config = dict(
    encoder_arch='resnet_bottleneck',
    model='image VAE',
    dataset='rendered landscapes of hills, water and sky',
    train_examples=145000,
    image_size=64,
    crop_scale_min=0.8,
    horizontal_flip=True,
    translate=0.06,
    bottleneck='kl',
    downsampling_factor=8,
    encoder_norm='groupnorm',
    encoder_activation='mish',
    encoder_weight_standardization=False,
    encoder_depths=[2, 2, 3, 2],
    encoder_kernel_size=3,
    encoder_stem='deep',
    encoder_avg_pool_shortcut=False,
    encoder_widths=[192, 288, 432, 640],
    loss='l1',
    latent_channels=16,
    decoder_norm='groupnorm',
    decoder_activation='silu',
    decoder_weight_standardization=False,
    decoder_padding_mode='replicate',
    decoder_widths=[48, 96, 192, 192],
    decoder_blocks_per_level=2,
    decoder_block='plain',
    decoder_attention=True,
    decoder_upsampling='pixel_shuffle',
    kl_weight=0.1,
    init='trunc_normal_002',
    residual_init='zero_last',
    optimizer='normuon',
    muon_scale='match_rms_adamw',
    lr=0.0016,
    momentum=0.9,
    nesterov=True,
    orthogonalizer='polar_express',
    adamw_lr_other_params=0.001,
    adaptive_grad_clip=0.02,
    steps=8300,
    batch_size=128,
    epochs=7.3,
    lr_schedule='cosine',
    final_lr_fraction=0.01,
    warmup_steps=410,
    weight_decay=0.2,
    adamw_weight_decay_other_params=0.01,
)
Rows from block 2 of the encoder, named by matrix and row number. Each number is 200 + 20 x the weight over its row's rms, rounded and kept within 0 to 999. All counts start at 0. After the name is the row's rms in percent of the matrix's.
# short0: shortcut pointwise conv, stride 2 (encoder.blocks.2.short.0.weight, 288x192x1x1), inputs 96-191
short0.101,085,208,197,210,209,214,194,196,207,192,185,200,195,199,219,182,151,231,230,162,213,218,231,190,201,198,206,174,197,208,208,213,176,187,234,226,187,201,187,185,215,192,172,184,230,225,202,165,219,224,182,206,187,204,205,195,232,208,203,203,197,188,237,195,206,240,224,171,225,200,221,235,149,200,180,216,200,219,198,185,201,207,211,183,212,182,216,204,203,205,195,237,245,191,179,182,218
short0.102,120,209,153,225,191,204,214,200,193,196,216,169,150,185,239,226,207,193,209,159,190,211,208,194,206,208,203,202,184,212,175,155,218,218,188,200,179,168,195,177,181,188,209,201,225,200,209,204,209,219,191,185,197,179,195,212,202,202,194,197,194,173,209,197,196,218,201,194,199,227,196,180,236,204,218,186,187,205,210,202,175,187,172,168,193,211,200,190,211,215,193,202,247,200,197,191,214
short0.103,108,183,166,175,191,141,189,218,224,185,186,257,218,202,187,196,208,183,180,196,169,191,197,217,187,210,213,197,179,192,175,218,209,194,216,223,203,197,208,229,215,215,237,199,193,183,212,190,178,200,199,195,192,152,198,226,227,179,206,209,197,189,186,209,179,175,197,174,203,179,222,188,191,206,206,222,226,198,229,210,191,204,176,232,205,192,220,186,199,216,205,181,223,230,219,220,191
short0.104,114,197,243,196,215,174,187,218,185,206,176,203,203,228,190,210,191,187,178,163,179,197,186,162,170,212,179,167,200,182,158,189,197,185,173,184,203,207,165,192,223,191,190,210,174,207,201,185,174,201,215,226,229,196,210,200,162,213,210,190,235,178,180,222,191,184,201,139,185,217,204,196,220,213,204,176,189,184,190,198,218,209,202,221,158,219,187,205,185,217,196,209,208,208,187,202,200
short0.105,117,193,195,189,190,215,185,213,169,165,217,230,184,209,200,202,156,176,192,151,199,175,181,193,202,188,202,226,222,196,147,215,165,187,182,204,162,215,238,200,212,208,212,226,199,203,194,168,214,225,190,175,190,210,187,190,206,153,195,175,196,220,240,162,202,165,192,194,176,181,198,188,200,179,181,211,192,211,178,222,203,220,201,183,205,200,179,194,174,217,175,152,239,211,182,191,223
short0.106,097,212,220,215,224,209,216,206,216,227,193,158,211,191,166,194,206,209,214,171,183,209,205,203,190,198,199,181,184,201,197,191,216,215,215,203,214,192,208,198,201,209,214,229,184,217,213,212,186,175,196,223,183,212,201,201,180,207,211,153,228,190,206,180,189,196,173,229,164,218,201,188,173,271,215,171,186,196,194,181,172,221,189,219,198,195,165,189,220,184,198,180,208,211,186,178,219
short0.107,107,209,196,237,224,176,215,171,219,196,197,161,223,214,212,191,213,187,220,188,174,188,189,227,195,206,214,211,224,207,197,201,178,183,182,202,237,209,186,162,215,215,196,150,158,193,188,191,160,212,191,209,236,197,217,208,213,176,201,188,197,174,169,185,184,221,170,203,196,218,204,200,204,192,155,204,171,206,178,203,198,206,216,189,203,187,190,211,211,196,196,206,192,217,191,184,213
short0.108,109,202,208,184,192,192,179,211,193,171,207,183,222,211,218,214,212,187,170,181,192,212,197,190,186,210,192,163,217,178,187,203,193,182,185,207,174,193,199,205,194,208,210,214,213,165,166,174,183,185,185,197,202,194,204,199,219,189,189,165,158,177,177,237,209,193,201,210,196,194,201,203,215,225,182,178,206,189,204,219,175,216,200,162,226,196,188,172,192,168,170,234,157,185,200,210,170
short0.109,085,175,210,187,163,185,175,220,187,209,177,208,213,208,202,216,182,179,203,177,232,243,179,181,186,193,219,162,150,184,214,210,174,228,195,222,210,190,194,204,183,202,200,225,184,196,180,211,178,223,193,177,201,158,227,203,197,194,189,194,169,175,232,206,168,183,255,199,177,224,199,211,165,177,240,209,211,227,187,202,257,211,212,208,208,202,209,163,220,208,197,218,184,187,206,199,196
short0.110,142,192,216,200,193,218,204,173,201,276,195,204,196,226,195,202,197,200,189,161,203,208,191,213,186,202,191,216,181,170,197,179,200,204,208,217,200,260,189,190,226,198,232,189,211,199,172,215,194,197,198,188,184,185,218,188,211,173,196,190,222,215,143,202,173,196,185,177,204,186,192,190,244,227,188,182,210,203,177,201,192,197,203,197,229,158,206,180,205,188,193,205,196,220,242,197,216
short0.111,116,207,186,215,186,216,212,186,225,195,214,187,210,214,207,176,202,197,183,193,185,212,189,214,203,219,224,213,226,186,178,165,188,202,183,199,193,202,207,195,211,184,196,206,168,218,173,190,194,211,200,135,208,214,221,194,190,202,212,156,186,219,205,191,191,143,174,170,211,219,231,222,197,194,222,194,229,169,224,189,166,231,222,139,209,235,213,181,196,182,188,204,228,213,221,194,164
short0.112,095,213,196,174,200,204,181,242,207,166,179,204,213,193,221,199,175,226,194,208,207,235,201,194,216,211,202,228,205,223,204,164,214,222,179,207,164,179,199,205,177,160,191,200,179,203,237,173,196,201,193,196,195,215,187,205,214,200,214,210,223,191,205,173,202,202,145,226,223,168,186,196,186,179,179,189,205,215,177,186,247,184,219,178,195,232,190,191,196,206,211,205,171,173,221,202,209
short0.113,104,227,196,197,196,211,213,206,227,217,175,199,172,239,186,181,234,202,199,183,146,170,205,201,228,195,206,209,224,202,176,188,216,181,199,250,200,196,177,200,205,162,216,212,167,184,179,203,195,223,204,200,196,209,190,222,201,203,184,207,195,191,191,219,223,208,208,209,210,185,211,180,215,188,187,165,190,203,239,191,180,251,177,190,188,203,181,212,207,174,172,167,194,231,243,223,191
short0.114,105,165,214,207,208,210,205,197,196,208,192,188,201,213,173,205,224,180,194,197,195,199,194,182,214,196,222,224,203,214,175,193,199,201,191,190,172,218,195,219,249,212,209,171,167,160,216,149,199,233,208,196,201,190,211,200,196,217,175,200,164,206,254,234,223,204,203,169,182,187,201,199,169,192,223,213,235,211,173,238,187,202,195,184,209,232,226,200,194,222,157,232,195,187,198,178,177
short0.115,093,227,158,208,198,203,187,160,231,231,169,212,207,185,235,215,209,222,222,154,202,215,228,206,220,233,193,189,206,221,242,183,204,206,193,195,203,181,162,216,198,203,204,195,192,241,184,243,200,195,240,225,142,190,211,187,146,218,184,221,185,216,191,206,204,239,170,238,180,187,196,176,200,204,224,201,214,179,223,204,216,192,204,189,190,231,164,208,193,187,188,189,219,223,171,171,207
short0.116,085,205,193,187,197,214,198,213,205,213,194,222,187,178,201,238,175,169,163,177,198,169,209,174,191,227,197,207,233,190,197,220,160,188,166,193,186,178,198,178,202,212,220,204,218,216,182,217,184,179,188,199,193,221,178,208,175,176,260,186,188,200,200,204,195,174,173,222,195,219,240,198,194,196,190,173,251,211,199,186,189,194,230,173,220,194,189,176,140,220,207,205,198,156,190,189,189
short0.117,090,206,205,189,218,184,173,214,210,171,203,203,188,205,208,174,186,179,176,224,162,226,196,228,241,189,221,211,220,212,178,204,210,189,242,225,201,214,180,237,219,183,181,217,199,200,233,218,176,210,199,237,189,177,183,181,207,190,181,216,230,168,170,173,205,221,221,206,205,207,233,208,252,194,197,203,179,171,190,206,189,161,194,190,201,197,188,184,196,165,201,178,174,196,211,199,213
short0.118,099,163,204,182,201,190,212,179,183,213,159,207,198,197,213,210,207,161,236,182,159,204,179,194,214,209,187,210,189,203,194,202,206,228,192,216,213,199,185,172,183,191,154,195,204,170,200,206,251,184,187,187,189,177,197,179,174,198,221,156,205,209,204,232,189,193,205,191,208,192,188,203,205,185,163,199,195,194,207,213,174,182,226,195,190,169,219,214,215,184,195,159,208,184,205,221,187
short0.119,107,198,178,177,199,196,183,202,192,195,182,218,206,215,196,215,217,232,213,174,192,178,202,210,203,211,217,179,227,191,225,207,217,191,166,204,213,191,207,197,222,236,178,213,214,190,183,187,194,183,192,183,234,236,227,212,232,175,200,205,192,182,172,215,149,193,201,216,256,226,216,197,188,182,256,183,146,187,221,176,166,215,198,237,177,218,199,213,174,187,186,164,197,202,217,179,180
short0.120,107,261,215,197,218,201,185,180,199,167,215,181,244,212,209,185,156,195,231,220,187,201,196,220,229,182,247,187,205,200,186,179,230,218,215,192,207,162,177,190,188,183,230,217,221,181,226,172,211,203,201,202,203,245,215,197,223,206,206,196,210,167,234,214,198,219,175,175,204,188,234,207,195,212,229,214,193,213,188,210,199,215,207,206,184,197,187,194,180,199,194,212,191,167,193,184,195
short0.121,092,186,207,217,193,184,179,197,207,216,191,175,199,198,210,215,227,212,201,180,210,197,190,183,183,210,205,154,182,210,191,244,231,202,180,198,209,169,204,196,219,154,222,208,225,214,205,198,203,212,207,215,222,206,243,191,147,193,209,221,208,193,195,186,181,201,165,264,182,178,200,191,179,194,197,196,213,183,184,197,191,186,200,264,219,204,218,222,214,207,197,194,178,218,177,219,186
short0.122,092,163,153,201,199,196,191,204,224,180,213,211,180,175,171,189,237,176,204,198,197,180,185,205,202,189,203,222,208,183,217,205,202,212,193,214,173,155,207,227,171,195,211,226,179,208,152,199,217,212,171,165,214,181,206,231,192,210,228,200,196,188,199,192,160,207,208,195,214,190,181,213,212,203,190,209,202,189,169,230,212,200,209,196,239,178,190,170,202,176,196,200,204,231,235,179,212
short0.123,096,166,204,193,195,207,212,265,189,189,213,213,217,184,182,252,200,212,186,198,214,193,222,168,194,197,148,159,213,182,201,187,190,176,225,213,191,160,180,178,178,192,200,201,213,195,205,187,193,185,192,219,219,203,200,190,192,206,198,195,199,186,196,199,167,202,208,190,222,202,151,220,187,190,190,187,170,190,210,219,238,167,215,170,209,210,220,210,186,239,205,215,191,187,162,178,210
short0.124,110,173,242,185,223,200,215,213,170,183,201,169,201,176,179,190,155,233,184,190,158,202,221,195,195,189,188,218,173,215,183,181,169,162,179,203,213,211,233,242,183,229,194,164,228,183,182,185,173,238,206,190,207,214,207,204,201,183,186,222,184,200,210,200,182,188,181,197,221,208,186,190,180,208,229,229,213,199,206,205,178,198,192,195,218,215,170,181,192,194,197,185,221,190,210,214,174
short0.125,088,225,167,186,191,254,233,211,179,208,178,229,204,167,207,222,216,170,213,186,188,195,217,178,206,179,208,227,204,196,213,199,215,174,196,198,189,215,210,224,192,215,189,173,238,185,205,203,204,195,199,198,185,219,209,218,222,204,202,190,212,214,202,190,206,177,200,208,214,211,244,238,199,192,210,216,199,203,158,218,185,198,193,175,197,163,180,177,202,193,203,175,176,162,201,173,233
short0.126,101,188,179,199,180,186,189,171,208,199,184,183,174,183,199,197,226,217,222,230,209,234,205,203,214,222,236,219,176,184,187,227,193,162,155,195,232,179,230,189,204,229,206,232,203,218,173,216,222,195,216,187,193,244,184,217,208,182,194,214,180,180,215,200,209,189,173,203,205,221,169,197,199,209,212,217,218,199,211,218,196,196,175,188,159,185,184,215,209,238,178,178,212,210,207,204,216
short0.127,089,197,201,179,195,229,207,199,230,194,184,187,189,191,236,214,184,192,180,200,229,214,231,194,204,211,200,210,211,203,229,183,196,217,210,190,199,210,209,206,186,190,184,199,191,207,204,162,200,223,194,204,180,192,179,184,208,179,221,182,186,167,204,218,190,226,175,189,197,192,198,193,221,196,180,180,208,210,194,209,190,214,201,269,213,202,206,197,211,201,170,190,187,162,184,223,202
short0.128,079,206,196,223,181,236,179,224,178,190,185,191,196,182,224,191,164,207,222,187,222,210,208,199,211,173,196,181,198,186,224,161,187,182,203,182,213,206,165,180,204,169,179,175,147,238,221,206,229,156,210,192,236,216,186,236,200,195,186,224,180,207,212,191,240,218,183,215,189,188,213,169,227,168,185,195,218,199,212,231,227,209,209,210,174,189,215,197,177,193,180,174,200,199,200,227,210
short0.129,110,212,212,218,212,212,201,174,180,197,172,206,169,188,196,171,202,212,198,151,191,211,192,193,231,183,196,211,190,194,224,201,163,158,187,220,209,172,163,220,196,228,212,203,177,157,200,203,196,179,213,196,189,207,196,196,231,209,194,209,195,210,185,205,195,199,185,237,207,200,203,207,203,180,236,268,204,187,199,220,146,230,217,211,194,191,204,197,191,231,174,168,218,226,228,190,175
short0.130,111,222,207,189,229,212,209,196,222,190,187,196,181,173,189,227,183,226,175,167,193,179,179,197,231,191,211,186,220,200,203,209,179,197,225,189,195,174,220,226,227,194,214,208,201,179,177,230,181,240,183,178,172,186,189,182,200,203,195,190,176,184,240,206,234,188,231,182,227,180,217,187,175,168,172,190,208,186,193,184,173,203,216,188,181,232,174,196,205,179,193,221,216,189,200,189,169
short0.131,098,195,215,161,179,192,184,192,179,197,183,192,247,205,184,213,184,206,194,218,190,189,184,155,185,215,199,159,198,189,170,214,205,200,211,151,188,209,238,197,187,204,208,192,199,178,192,172,207,176,219,230,208,178,186,219,214,207,196,196,226,229,202,176,175,200,224,198,251,194,217,185,236,179,198,181,198,173,223,228,212,166,227,195,177,231,195,211,188,224,186,217,209,255,209,183,171